From a checkpoint of a small audio frame classifier.
Data: 39062 training examples, 26.2 epochs.
Rows from block 10 of a small audio frame classifier, named by matrix and row number. Rows with one number belong to one neuron. Each number is 128 + 24 x the weight over its row's rms, rounded and kept within 0 to 255. All counts start at 0. Numbers have three digits each. After the name is the row's rms in percent of the matrix's.
Before each neuron's rows are labels from the 100 clips, of 14976, where the neuron reaches its largest size: "strongest on" is what is common among them. Only what is clearly more common there than usual is listed. The data: strings of digits, spoken by a formant synthesiser in many voices. In brackets: how many of the 100.
# gate: MLP gate (model.blocks.10.mlp.gate.weight, 768x384), inputs 96-143
# fc1: MLP up (model.blocks.10.mlp.fc1.weight, 768x384), inputs 96-143
# fc2: MLP down (model.blocks.10.mlp.fc2.weight, 384x768, transposed), outputs 96-143

strongest on: rumble (48); first digit: eight (28)
gate.310 024:122121129133122131130100121166130128113111119127131103120111127136134129120112146120132138130132124123122119148115110124132124141131134121114120
fc1.310 031:121135120128132131135127121159111147120138152123161129073125128131117143138092152125135135124139117124172111140126121137131123141136132133128122
fc2.310 022:134141128110073123122124119139121129111110133095123131136128140124149080144104150137125145149130120116119116154018135115115134095091115112129131

strongest on: "zero" (63); last digit: zero (52)
gate.582 087:175104131088117128085201135136188154072148093157127086141152127116156095116094116133127097128109166136098167112160115095111116147101101167136095
fc1.582 090:151132127143110112113137122120158135120080085151154081131110076112140126135146091128142128114110155120119164134104108117143140140114144128125105
fc2.582 090:117115117127137107141122137126098125132102165128082120154098131102096080149169130130113104159112119136108110109133155097159170172179133087107157

strongest on: reverberation (99); "five" (69)
gate.142 124:130093145110094164137140140063113163123151123109120107138153180148140127147108116096112143122151137122145100130156122160122129113140189127154135
fc1.142 129:114114148105121114134113135143090147091094098089149118138091111130128105126161136141093150139139148141110154154139157137115091139123133161166096
fc2.142 130:112155151096110150096110134139123107148146105134132160116130141130135106106076153133104132166153114143175144137133120136131167086160118141130124

strongest on: number of digits: 1 (53); white noise (49); pink noise (41)
gate.316 096:104118137115143119124089119125131102136130152125163131106111144128096111115139157108149132138132160143126067143092118145124144122116146121181119
fc1.316 103:135141097116161131150153121069131135131133113151111093109130138152109126171130172124083142137141151101152138150103134147137143113142088109104093
fc2.316 100:113106126137127139112110157155119102165067110098139099142148103110121117157100139114159130143145120127122130095114095133127133117125156122119131

strongest on: "zero" (89); last digit: zero (41); first digit: zero (29)
gate.678 049:138158132126118137101131135118131098150115139115124087122141123130148127109157069133159125116125135139129114133138141132118099124122150141140127
fc1.678 049:106123129128126138184132152123144148136136139127123114157167156118125126124119128117147131135125118112084112154095119127132133141131182145122132
fc2.678 033:118090113144122155159120138148129128160128224108098120131146131140144139123100108123124098114134120130181115100157145092060096083169097142139073

strongest on: reverberation (81); white noise (37); last digit: two (30)
gate.710 096:138131145130126153193142141151129130118089130131116116152147096117127121073120078108124107097169116132158160118177107086123117157146141181095090
fc1.710 110:145112128154149153193142167082111109144111141141126082112157129120132148101092124096156095122165105126078097100102117116123145176152148136113083
fc2.710 096:136132120187129140122118127131116106142121109122166096132121188158110110110153152111145183112131133084145134117143111142167092123173177140148109

strongest on: number of digits: 1 (50); pink noise (35); white noise (32)
gate.45 068:170127135110122119106115121133127077115130169132115088109128131115157124125165141115158135123141160124130152122146183149133133114114140103145139
fc1.45 075:128097134110108136134158145092132119062165124143139119105095118132083104125101131122137148123131133114107136137142097144114100104122144150089089
fc2.45 053:118158137109164142116088185122137103119075168087114110148143144131129095141162119080128120131126111123168116120141120129136163097176106117119139

strongest on: "four" (67); pink noise (39); white noise (33); last digit: four (27)
gate.231 072:112107139133122118148110093173100154132101159137133158095093113106135120111156148132133162117131121133143136113100128140127128123131144118166121
fc1.231 083:122119130113111122116163103123179154130112137138076133141187134107183117155158091135120124149099128150144157125103110132131133137112093127086108
fc2.231 067:116146138114119141136151119112130097128110126089135103090092142124115104142077149152105182194153118110118132156113118162143148061108157152134139

strongest on: reverberation (85); "five" (58); last digit: five (43); last digit: nine (40)
gate.434 073:137126115142106108085150110179136148187094139107172123154118100118116103117127101124090129126127145128172137144090116115132128128156109110115122
fc1.434 079:131164119132108114115130175086144103112146146129130114134113111128126136094130120113067099124116135147078120143127112135117156137129171134150087
fc2.434 047:127152129108137140134175139125127151119089228114115152143131077111119094140106116110130092125122125089117133122108123100128102134069145116122144

strongest on: rumble (39); pink noise (37)
gate.313 101:141099127135140114142146091153121124069122114118098154083114121136142104126107126134132115112111109124117136133124118140127126124106165119120118
fc1.313 093:170065127127144135120128128106140108119176154119123161063150142134152102119098136145146142112149108128099120126156141135139124134110142151093160
fc2.313 098:110122126121095159133097145144125154153145108091138111107125161131137099121069140111121121163115135117145119126102148098119111142109183124125142

strongest on: rumble (52); number of digits: 1 (47)
gate.492 069:122113146157137126133120138118112115093138137139135134133111098139112156125142157132084137119158124120129090124087151137124128121135130121132079
fc1.492 077:152099113149125162154109138120106133114133123128135143137106122156127087117148101124158118124104101127129149096187094125119133105110140135136142
fc2.492 070:140116134188084149081099106159133093112165117123113151108119124137076092104160137164129134099131111102114111140157121136101122158130135159128088

strongest on: number of digits: 1 (46); pink noise (45)
gate.260 101:127143126131138093129131124099161121124154118143093076140122153111130137130163171132123153151117136148112119125090162140116126125149123131123090
fc1.260 109:116111127136098112119111129139078119134102136113174145107093122141113156130150137124082118123124133116148131129082096125112110088098112139136145
fc2.260 089:142137127169121167219168151116137088181109160146141100129140131087141128113112136145142118125127128156115137119129110155117172114084147150137103

strongest on: "zero" (100); last digit: zero (98); first digit: zero (25)
gate.689 098:122104123172134155171116168100113143124147163103140098129146102122133126182112102126169139143142116133113132137120148140116145115108137120169121
fc1.689 104:171168125117121087150110158098128136093114147161127115140157151116132150128161102171135156123125123099082124121116136116116116158155118117143141
fc2.689 097:130096135111127111130141131123111090120119112102091084120165163143139164125079117111130132124106117093116123101195145113128142116130133097135118

strongest on: "three" (91); first digit: three (38); last digit: three (26)
gate.564 108:091123156113121143077151143198117135179162085126138107105133112134118174133122126119132110133127103146157079086153133108102128100137108148132125
fc1.564 108:140113132136093140098077148132125122176129096124185118108107076127125147161178132120099145129128130103106118155124122120126100122142154123119138
fc2.564 101:118128126089106114104133151156114110153105126116154080112144100128140103092096152128144130128139106148148137155105109159124118129186092139126105

strongest on: "three" (100); last digit: three (98); thin (high-pass) (36); first digit: three (35)
gate.643 117:123102169110148106152139073174134139108147151107117123088091114123138108110130118150128089100121114117137118104179163151084094098117154126143130
fc1.643 116:118086126133118117128113157098115096143145143114124123093127118180131099108137115142138136139123113113136116131118122112146106123129101118103135
fc2.643 122:098086151145166159138137145134120122144061173139101121156133117130088108155119123141145081135126143090119129135134144113135112128095142134127138

strongest on: "four" (54)
gate.138 137:116138170121159184169158118121157120163157132091143148105117130110128130129122118126150120144130136151122133136114132126124114103128131147130098
fc1.138 138:136121105120153162139094130136129121098125191111142176157132161140147119135109104150144106133132123106077142136117167131112135138159124130109170
fc2.138 133:145133136102092082128104177090121158159106134159100128116119129148147133150136119134115117108113125097157108112098104090140140158121095135126109

strongest on: rumble (49)
gate.613 094:133124106091138107138168119135120127111145124153063117129125110095090101116109152103166136114126107120131078161090103124148121133120112150151058
fc1.613 093:077120139099128090088119147165097113097128128108135131086137104156096114121130109130117123119137139115132162104088126121105102120122144122124167
fc2.613 088:120146140155113103161123066097148109123129113152149151138149073092157112124125166134112156159147129109120120122122156079131136125116087128111148

strongest on: "four" (69); number of digits: 5 (46); first digit: four (30)
gate.435 127:135079140114130147114152157143097132085116142141149088106130155155169119116160125154130114132123116136135144124119139111123147133129152116127146
fc1.435 131:135148136132092137191150116155137176101136170076082134152100162103115132131125093149147181092141128156148114122118121130142096116142156132129148
fc2.435 139:133169127103121145144123119109139138138131107093134132135128066059100128095065158105145117143114110156101090122121137122198099077078134121110155

strongest on: "three" (100); last digit: three (98); reverberation (72); first digit: three (37)
gate.257 046:148120135127143107147145179101127144111097165134119134121121114124140121132101098112140078117129129134070155122116120118125114119126165127158128
fc1.257 051:129147136127112116137140056130139079109157151125127182113139161124106126109145133123145126138124149155097103162188128130114136108129138142126104
fc2.257 031:114145118151098142144144127119126134125149102114120158128107125108126117134070121131136178207132138061154126130094123142111096129139117131137105

strongest on: reverberation (97)
gate.69 109:148126132106174109145135125112122130146134145114120172118138155186123140117162127127153135124140109152173106126125134145133156097160134173123138
fc1.69 108:094095110163130133146120116126113126096133155143121116141148115134148103114133110133145099144103149127109163108165158127145113112121125155104135
fc2.69 110:120084125120145121113149127112135130120123149107101152101146129201138130132153096107088140139133105104163123066111125178140137158116165115126087

strongest on: "three" (100); last digit: three (97); first digit: three (31)
gate.757 124:112146111164135145126128144131144104087105116085124120136143097114184133125131117105113131096133145154147172130153150137110147138167087134116110
fc1.757 127:103127139136162148145091127113129059132117119106134152149123116146134095116125142138188124129133130116131137152121171157143105127127102103128145
fc2.757 125:156122121126156144127130102139127168167176115134107166124077095122100119157146122164091083119098110125111101093140091088092098169142168129120092

strongest on: "zero" (90); last digit: zero (61); first digit: zero (32)
gate.482 132:115167141162107136114124112129127087185130127112145100133131158096133133105124157126132123154141139178197103121118101133109122134139113146104115
fc1.482 128:145078122104175118135126129121100094092140082154118156151177093150089139123090122136113113120115114070101175103149141138148119133124126142104105
fc2.482 152:129099139132170123141151131148153129114112126142094127138141103124162116135192120130161160076156145136157094142127167119102109176142143128134142

strongest on: number of digits: 1 (44); white noise (42); pink noise (41)
gate.631 122:149141129151157131121126091140111112119157115156149078128108102138142125108117176114120115151123139134087158146112125129144139116108127099132078
fc1.631 111:124144098126129090130108127118127122139175135153133123143115124120087133132157116110092154133116141138101127120096125144124167149142124147118104
fc2.631 109:133147128113166135138124128136123111152072147109104110132120111105155149113128158089151136127101122133151092131130153114146171111096138118134121

strongest on: number of digits: 1 (46); pink noise (41); white noise (30)
gate.750 076:166102122114150113108088143144106141078132109124135148129119121152123103125150149100121128137124155140108141130166134121116135124113142131146119
fc1.750 080:153147137150152110122148148164103169106088116163171107140124134132131164135091161109134119119136125136086132122097126151137129152142115092109128
fc2.750 073:124123115152159143112076150132122136183076142151139114125111079104126127141108101089149095140121129098118134109139135151130127092151152123119134

strongest on: rumble (36)
gate.484 052:122078133136128133156134143132124185094113116127116148171127152126111094127086105108095145138126118135069130128095120124124094109142104128116166
fc1.484 060:108101119123141120107115097168113115156155151150145113153078141129086121106095157119115139139133136124119094123100116120134126112113111099184110
fc2.484 039:135114120090128130176090114119138088135159146114161112124127118109130169115096124152142150150133110098127103138220128166143100127146106113134147

strongest on: number of digits: 1 (41); pink noise (39); white noise (38)
gate.663 069:170115116140142138112110128139110137172130163130150070096099075126090135136149140137114120108132119157074125140059128141132162134117096132120111
fc1.663 076:109127122133111156152136079132122124155106154128108129109089095143110124126135106122140141118145107123120140125159116119145169144086131133121118
fc2.663 048:128107124130079144098091093132125125109161067134140154125110128150110178144145123151123203158115122112118134111170130147114154125181095137123152

strongest on: number of digits: 1 (40); pink noise (30); rumble (30)
gate.483 050:117100130129123111151114136125126115135129147128145094105143142118113128118125096125192132130133130125140132123116099115125114138120124134109140
fc1.483 045:118206123132124132101136117157122137173123132127091155158102118127146132123157138128086154115121126140107119125126147139141147123128121135151096
fc2.483 028:124219117145156135098130124130120132152143159124134156134137151122151145119175115106136216139130140141104131112192140148163149157161120140117091

strongest on: "zero" (100); first digit: zero (44); number of digits: 5 (44)
gate.26 141:071107136114132104168166140132138156111141118154143129076154121119155116064149137113121116144103127109120115120134128129117099173104084137097120
fc1.26 139:133127134116137125118130129175094095096143102141152112128108163124169113107118144138129108118105130143186099137132176113112100148139108092125119
fc2.26 153:108148128165157144084069140138125121135094086102119103138160101118145132162132118127113090115111144127138140099134145121087141099164132114129206

strongest on: reverberation (81); "seven" (64); last digit: seven (33)
gate.614 098:116114118141149141143141144195134132129154135136113100144148143099159113100133115078157097119133149156100133161133160094140169134151077119127062
fc1.614 086:137110129128126122118115134086114139172128099136113101153158120111128099152150144143102110149126137114132128140099137114149153099121152111089143
fc2.614 074:130127130163101133148120153144137166133158204157161161119120113112122103104179122121130105078116137073118123115121126088077149129145105118127078

strongest on: rumble (42); pink noise (34); clipping (31)
gate.73 091:134057124136156135107126161111107149127092119149140164116138106157136140143076144131099105130144127146109146130133077126132129146106127161141143
fc1.73 094:149159128114126152119132107143143149119138146128105151170116146115107162123126117097131150142139132130152134118126116119134111143160124144091097
fc2.73 100:153147102139163153118104155080131152139159165127151140140155186131113128107109110170114164132111134108125114094151137155100146123171141114144108

strongest on: "four" (79); number of digits: 5 (42)
gate.213 105:141110150132131126138171145142157090120109138106151073126138113120133139128092126145089113130123130154151125125137120157118116150142152108128094
fc1.213 113:122101138106149140128139135118126125133075113146144159056106099120154141159167168095131087099115106129141154171123089099129135080142154135126101
fc2.213 123:134124139095109143157156201135127177115106097167197136177126113122105093179130132084098142131115148180165121123106142094061096083114114114143130

strongest on: "three" (100); first digit: three (57)
gate.254 053:120131145113127119132139173128147131141136073111100122159147129136115168140113114114114136129145125138168099135116120128130133158134133143128140
fc1.254 051:124140124118121126115142115161125153092133151114138117103135129120168097110117143104120133142130122128157122119176125124124127121122169105139096
fc2.254 040:125125128170131219132158120089130146119123153131144154147131145171128090091111139131124134106138123105182123113111152126152138103138151119126116